config = dict(
    decoder_activation='gelu',
    decoder_head_dim=32,
    decoder_connector='mlp',
    residual_init='none',
    optimizer='muon',
    batch_size=128,
    weight_decay=0.2,
)
Rows from block 8 of the image encoder of a small image captioner, named by matrix and row number. Rows with one number belong to one neuron. Each number is 128 + 32 x the weight over its row's rms, rounded and kept within 0 to 255. All counts start at 0. Numbers have three digits each.
After each neuron's rows are labels from the 100 images, of 14976, where the neuron reaches its highest value: "strongest on" is what is common among them; "patch colour" is the nearest of a few named colours to the mean colour under the peak. Only what is clearly more common there than usual is listed. The data: scattered letters and digits in many colours. In brackets: how many of the 100.
# fc1: MLP up (encoder.blocks.8.mlp.fc1.weight, 256x128), inputs 0-127
# fc2: MLP down (encoder.blocks.8.mlp.fc2.weight, 128x256, transposed), outputs 0-127

fc1.247:090085152187117125174145161114130124150143156146107085094151144162073093161092112107125106122108139168140119111119107156111178084080152169112138106060049189158101158062132139177155109115187141126155169103117196139157116105119085150172118092106119189105134093139106110132110152077155168098146106100134162108112102101131122157170100143101117089155138068135121225085062127138154113141159
fc2.247:155176098076114115091087058151136142105106101080166163137121102147162129101168120131128106123161080094135123146132179150162066147195132080125131117194219108095144098158103104082101175167087103143108109175134094124117129181130144134087142139153118067171114179117128156136160119174095091146118141142115082155127174130126106114088123124166111133096114204108158064155191134132078166112114
strongest on: purple (45); blue (40)
patch colour: grey (28)

fc1.75:130143053147160132163163157095140048121128125138119116086170129117203133110110181153177082112107147137225130109176109122148065089108103120114143156146136110124150158204171135137105124131094085133154116167162124146086143073131179166122171138139100111124125122120113199145126127133116132189115133094064146137167129144169162154093069134170130157155121141164128070111190105153117153140184
fc2.75:132150159093134139108092098143175188106125114182157122142154132106082129129101109143078162093097070109114141130068178097107120174146191160187118156090165075100091119126125136146153083191137120122063091107140142117108114107085077124091144173109159148112092136175132135090159097055091134080075172099115152121185113133192176141119108169156155175158130131126186124104119162111099159153158
strongest on: white (65); count: six (37)
patch colour: grey (75)

fc1.254:095108094087107121078108090164132125136190098168122151103109133133137198156182132127135159085141072083163109118188081145210144158082120116133109130119125176136116167127163099095116130119114117124074129133142080111104118134105133097127218151161105113136087141128117182146211184125136160163159159114168105109169146165062126131194111143092105039148118146108091136098151127117131079137119
fc2.254:142171126154106109114129141135092110119153146143147116134196130138139166119041166117093159163148132100140166097131161158069094102128118093130133176146140073084176097149144067153094141119147124181136138078172126090164117128122046183151058172099126119082177153121129100108071129126131115127079151112160138144143130124144062124104174128142162115140127121220170100119132148123080168056081
strongest on: purple (40); the character A (29); the character E (27)
patch colour: grey (36)

fc1.230:145143108059098206124156090185147144129160115124170131166078173143098143122144121141159128110102021104141157169120184125132133150122128092122105095107176180082099121127109141183126162176123121128148112134046157129144126171161142120156139102119123128109119140088135122127148121174142060093086139122105160180123087126119091160094175087140058142165075192099053144138145134097116147119099
fc2.230:117094108192158039164088174075102109122101137103106136085154109109119130144146123126104122156173208166111097077137100114102096096159129161120135146141055082167171150136148104087112101059119152108094176128193132131112129085120119133102123130165130142155138133178117134114135151067109173178151144146158117069123162141147183081123118145117194127101195095097195097127120123143170095144146
strongest on: white (43)
patch colour: brown (58)

fc1.113:085068107117144122158123104181142094168162128093165130106182135120090162108223137167130097126086091128135115125155109139105135092129166149135153159115085147126089074172080063142110152110120103129110082165153145170157136128084214116071106069167082154123160141111129087190137099102151110082116098089101086136137128165115146127152107126098123083197107136077128185137081133130092077143121
fc2.113:143177106106085146154115131212129127159116119179112104121080113070086179142147145144098089149176191070127094128143127105120115103126106093180137083125155165102131168147193116068172153060133150162152157130114110122188135157154107198119136153139137121118125101093148130086140146120128042097092138152120124111066081050154147096160129127161145114125109178141174093122165117075128102157126
strongest on: white (44); the character 6 (35); count: six (35)
patch colour: grey (41); brown (32)

fc1.147:104089182155130159161123138149151123123081188101077106127094126204122163109177105123085150085129130143173155169145142109157178092060125127105137146100128126139107151085126194163103158073088137132199131117155160132146145153141152154128143107160156164111150130125117084124141095153102067110056103079126199116139112156136141077113078130076175131075082076129151166121135187131115181111160
fc2.147:148118143213126116150177075102091142122165138136163089125158136151135061126092122144155111154112124170109144118125141080148092159205129128118097127195109161112181135160162087137150074127125095102045139112075123138135189112102097169149123061087134083198132153100169131134169110148136150127134112124117132200157163146069103141104110169102157182105091076151113107078107149101105094116122
strongest on: the character 4 (26)
patch colour: brown (32); grey (29)

fc1.35:154110144098124125099124122151124122126176132139101059090122076113121179115120086137095123142090152129181084122131089120155085100120148159104164150143106063111156070113135166152125074103052094166121136129125080093098123117105176097134133137102149121032106115133162158158146139042160154115152138107111150150096097143113045075150147164099109101144124078129054108046108092144152118108143
fc2.35:121129136162139116112081127125010100075060192118143151089153107158105134139100103186168090101113151158090151143128101141083173183147115082110167154142145102122137163122141145145172182109130088129152085062125122117172176132145160134139141128156079110109123116123121107116103145145088170117119126108094099073081132201152131077092165146138141192169091137118194158115145169120134186126126
strongest on: the character E (26); the character 5 (26)
patch colour: grey (32)

fc1.229:108150112103180113084081097135108090154169158152102123145122146170152075079167138134172044122116117124104142109156150202146127122135120116163191131119124167161078106161118134145107147104077123068196145156144132116142149175146104048161140128129073079178125130173145141151116148055116137132076152143144069133102105119090145231100159165101118152093157130130102156092106136138136159109100
fc2.229:117131132136098133102139146099122172108074130072131177087139086089140154156095122086125164078061146154180143099141081106144157087161158185113082108101065125109123145134134055176116175092172141156152182121110151163113113128130135166140142112111171137151151134090123142099157118159114091109181129156149160037176171150174163056145098151167104077172102105159122113140116118150138062160132
strongest on: the character M (26)
patch colour: green (35)

fc1.114:107150094142131110151153114116067135125122116114112139117102102071104155188186074089127127085152136135107145065111110120184150144168127142143162161167104169201117137126068082087135096164126193076088106160111141121089115187097137100118141146185107121143141206113076119077098098105133089145093161092100106085142097126119113144115093207124119140146139123154140209171097153132169143089103
fc2.114:114167140119175144111109156125152089111124129110105068157167147117160115143156116162143097105111142162157158100112172176169206067095124130081060061097120131108082173063116037151149085099076110119137098082113142140129111149154127173126135116145148080132136100104147155129180108179112131128118129159164187115112148123165148171122118141119040107123103062175131134117162173149165085154127
strongest on: the character M (50); the character N (29); largest: M (25)
patch colour: brown (34)

fc1.27:150071083156093152138170088090117117152076113148130134101132133106125101121118099089086120162125173135151140102087099188152099149136114046100197148154122120187150122108127130154103151069144125212142149124104115168106082133111123125093111086117166140104169124142093172164108104155119137089120143085127089097148052128225136152109088168135105123173128103059137127144071194111150100153138
fc2.27:095141165154158086136130123164175161131184120125104137165166119179123132141098147189143143082133083054123101176149175103105191153124129227173052110131108104074080113122137138122174108131108120074121086088128123116096203140126104142168133104138116062139087132062153145086161135147059125113175093135137123134123146177077107154133142075138121151105106092155121128129161109152132163116137
strongest on: white (46); the character A (26)
patch colour: grey (45)

fc1.174:148180117184112128134060110086148112141074145161130119153137055084164084156165062101195121118079103108141149090118118128136138161202197163149121097139104113116104162176127186128074124181091145138180108061121143072135113148112164117103115174167078138142090128155160127114131092127108097102175132185112137132145118154121136122133110168124179128111206168163122137074120149158142106136138
fc2.174:100060159097130145119139115161075121095142174112145178143076142144090168132102122176160122106135181166140104143108133074173146143085119164122134188116111098112110148045089110123150135100101066146159102164134152175080155145124119130112193106094184126158150108128077165205131114124138148123093112093098123148096160171110104131103108134131161173067052109144152189128133155141193100089105
strongest on: the character E (30)
patch colour: brown (32)

fc1.14:114070154211156136148133181150171153131101174157130121108077121213133136120152114108102147181149117153158142089150135078149166069162143140104188165171130141141130120134185122143119118149136138146124152108143073148112118156125157044182104128093173091133170151122139177144049088102153157110082143096110134095156122162132091101102164126172145132099136084109152116158100157060111165062119
fc2.14:171066146147095108120149078165105120119146125144097115141152135180143138114141115138141148124128095101092121120106141202141091186149139123168089078154124136120155118194165192123107083107174154149064091175094127076109102110181080190134151136115176060146149129124131178081126114137118076136146131086183107190135168137062076179128106110090132105153120162118093063134123129130080134146164
strongest on: the character 4 (26)
patch colour: grey (37)

fc1.20:131149131157113120137205096072184171149193166126097136123130133171140087119170123198135177096128131166105124173109151142101139103118125130061129159151151154147120094144156073098106132101111113116128150138127117120057155129150093146128161063099136107125204099186185091163137117141097111135097166092166093160144153166185134155113083138146109053151071160131108142141177176114077097163111
fc2.20:091109108149157104069113157123137103085089089104143146137150098093103162157131105106124026168189149127122176093060079144165149120140118123185065113114116079113117094148102171138176120095118108118150103107165149121151092100155136119169109162152074135144082122132070160088131128133152130130162115167117145103150164154095118131156166119150140209132150102150152133168155080135232184105147
strongest on: the character O (27); the character D (27)
patch colour: grey (44)

fc1.157:095165108129119104142062096127081182135199096154122105159138129153131165116191181103112151086119086115174088165166115129182128097097108145102152124180157190181055155062093166114144097116090116087147164141145102145125147159129139108143150145097125142067130199082152120109106153099060150096148159156135130137127061095112173165091088141121146082123141158182121157120144168146127155103130
fc2.157:091143123148171110102145193132154142123057152188094140108092168120169131148089036135145134098131107124103172107114070156154138152171105165127119178093075100084147118181161066112113164100118140152158145111104147134135063170120165127123201127137138119197122125174119087077141159110152105130091103165065137062097164168125111130123155125166072148165119088092131142147098093145128104147104
strongest on: purple (46); blue (40); the character 6 (36); the character B (25)
patch colour: grey (31)

fc1.215:144097118095095159098162072119150110098106110101100110148111151123136155190139137134103108087135153145120119116115141111152113151132082078114161157220100159168086163091083089135089108117086089162107116189146143173114168169096098059156065095156114138153109134124111114134169112105172122100101223130115142121163171090132125128081118179143125127147163138139179173196141192067151164105129
fc2.215:119104169155166121116116122093120117135186094115133155112077106084118158186139156169095123058101113186171121129087101113071107128119058166123148127092133136162112088074105149160128124144089143088144113066105171133059138164109187175143159093144160142116098173143168167127112217120083087135145098161139162098119126136134072144190122183113142085133141108140112129126120130211127085151139
strongest on: the character M (33); the character N (27)
patch colour: grey (31)

fc1.58:109115151151065175124103071118186157118154118136121091124147137095139153119135131156076130156142137175197112146158118087110172170082179068157133215100108165123136100124160137120135086144116111178134162166117140175134131111133114101187073148086138178099083137113056106122080122122145130105127162156130123064127124115174155111119130095082182107198132101124070094086120115132133171056144
fc2.58:082183123153144086125148144150057081144024176124156096115126148121090124134085152103093122106112074183086096158105161113128142119143201135119116113166145126054076130161076140102146148088142161091161122106125134114104153140119188137133144074158101111123119125153152139117157121131129147102160143104080094126106136159098160136179175174152160057120114146141125154215172173138175093107110
strongest on: purple (40); the character E (25)
patch colour: grey (54)

fc1.194:099123111160166122125113115124177145139125166079073092155091133152121102136171096170064107152124151103150122143124165044114126142085127079094112227149135139088156135202109098109066134110084148109089160116143116179158117133169154142194155089140120186162179112186079103120087122144123156132147071180123095166134125166106136160181113145113140167134101077137132130116111173160095137098099
fc2.194:093153082099147201137130139108178113144162196148172157092121106063142165144044157073105176161141099149110106129104083133149162098109143197065122135100102109109118121143136177120127128133138151154169117081121181094116107168048135129117080156096090119139137079133209087125113141138144148159057138109160119117130133145151121077131115101136104113128134164156118130202162103079145109158166
strongest on: the character O (27)
patch colour: grey (37)

fc1.243:127099100202118114127111111085123109155087141166138141184186124101164141119117168142185123179119154116167100157116112109071152169150128146109075148104123163170140114065131120101190178087118196107067144180156137100159092091118170062142156081163168156137102143107108126111148099160080119148147132112137107135152071118192089132073179148126104119084129062160109163111115134134077099121097
fc2.243:145144180081164155136169198193138133135157116085141111078093113161077100148130129120081163067152102126115190100140104161168122095056143086129210122145132133082086100165118153135073088131126053145171098093098120112106164145127109193121118168098099121131148076162150089158093129087155144136111117186119140119086123176082111131155097098113162173156139154119137103145134116132174164134168
strongest on: the character M (27)
patch colour: grey (43)

fc1.192:104107082128145147115119086097156159113098158125192137136128154136154164122038143110126134116115148095127137108150165147157193124142175112126115142135124095137212181147082204130148134103115079105126165121101129119145169148131153100109119104109101083149063103168123089111115127127087116095092129147183121133172084064099072130135124081162112041137119177142114134082181172207096089144125
fc2.192:140136167141138167125087182152129098178139071142137064148139115107079120106213102161123092111135071160099142155128078123093047100095086149145134103127127120096071089114144061124127122167149152142129129126141127127129138116105114119110136137153193192138212151097143157085091107135147161130189130137082157116104139188156148138128129183082110198099142106121150139153088065084153141173128
strongest on: the character 4 (26)
patch colour: brown (42)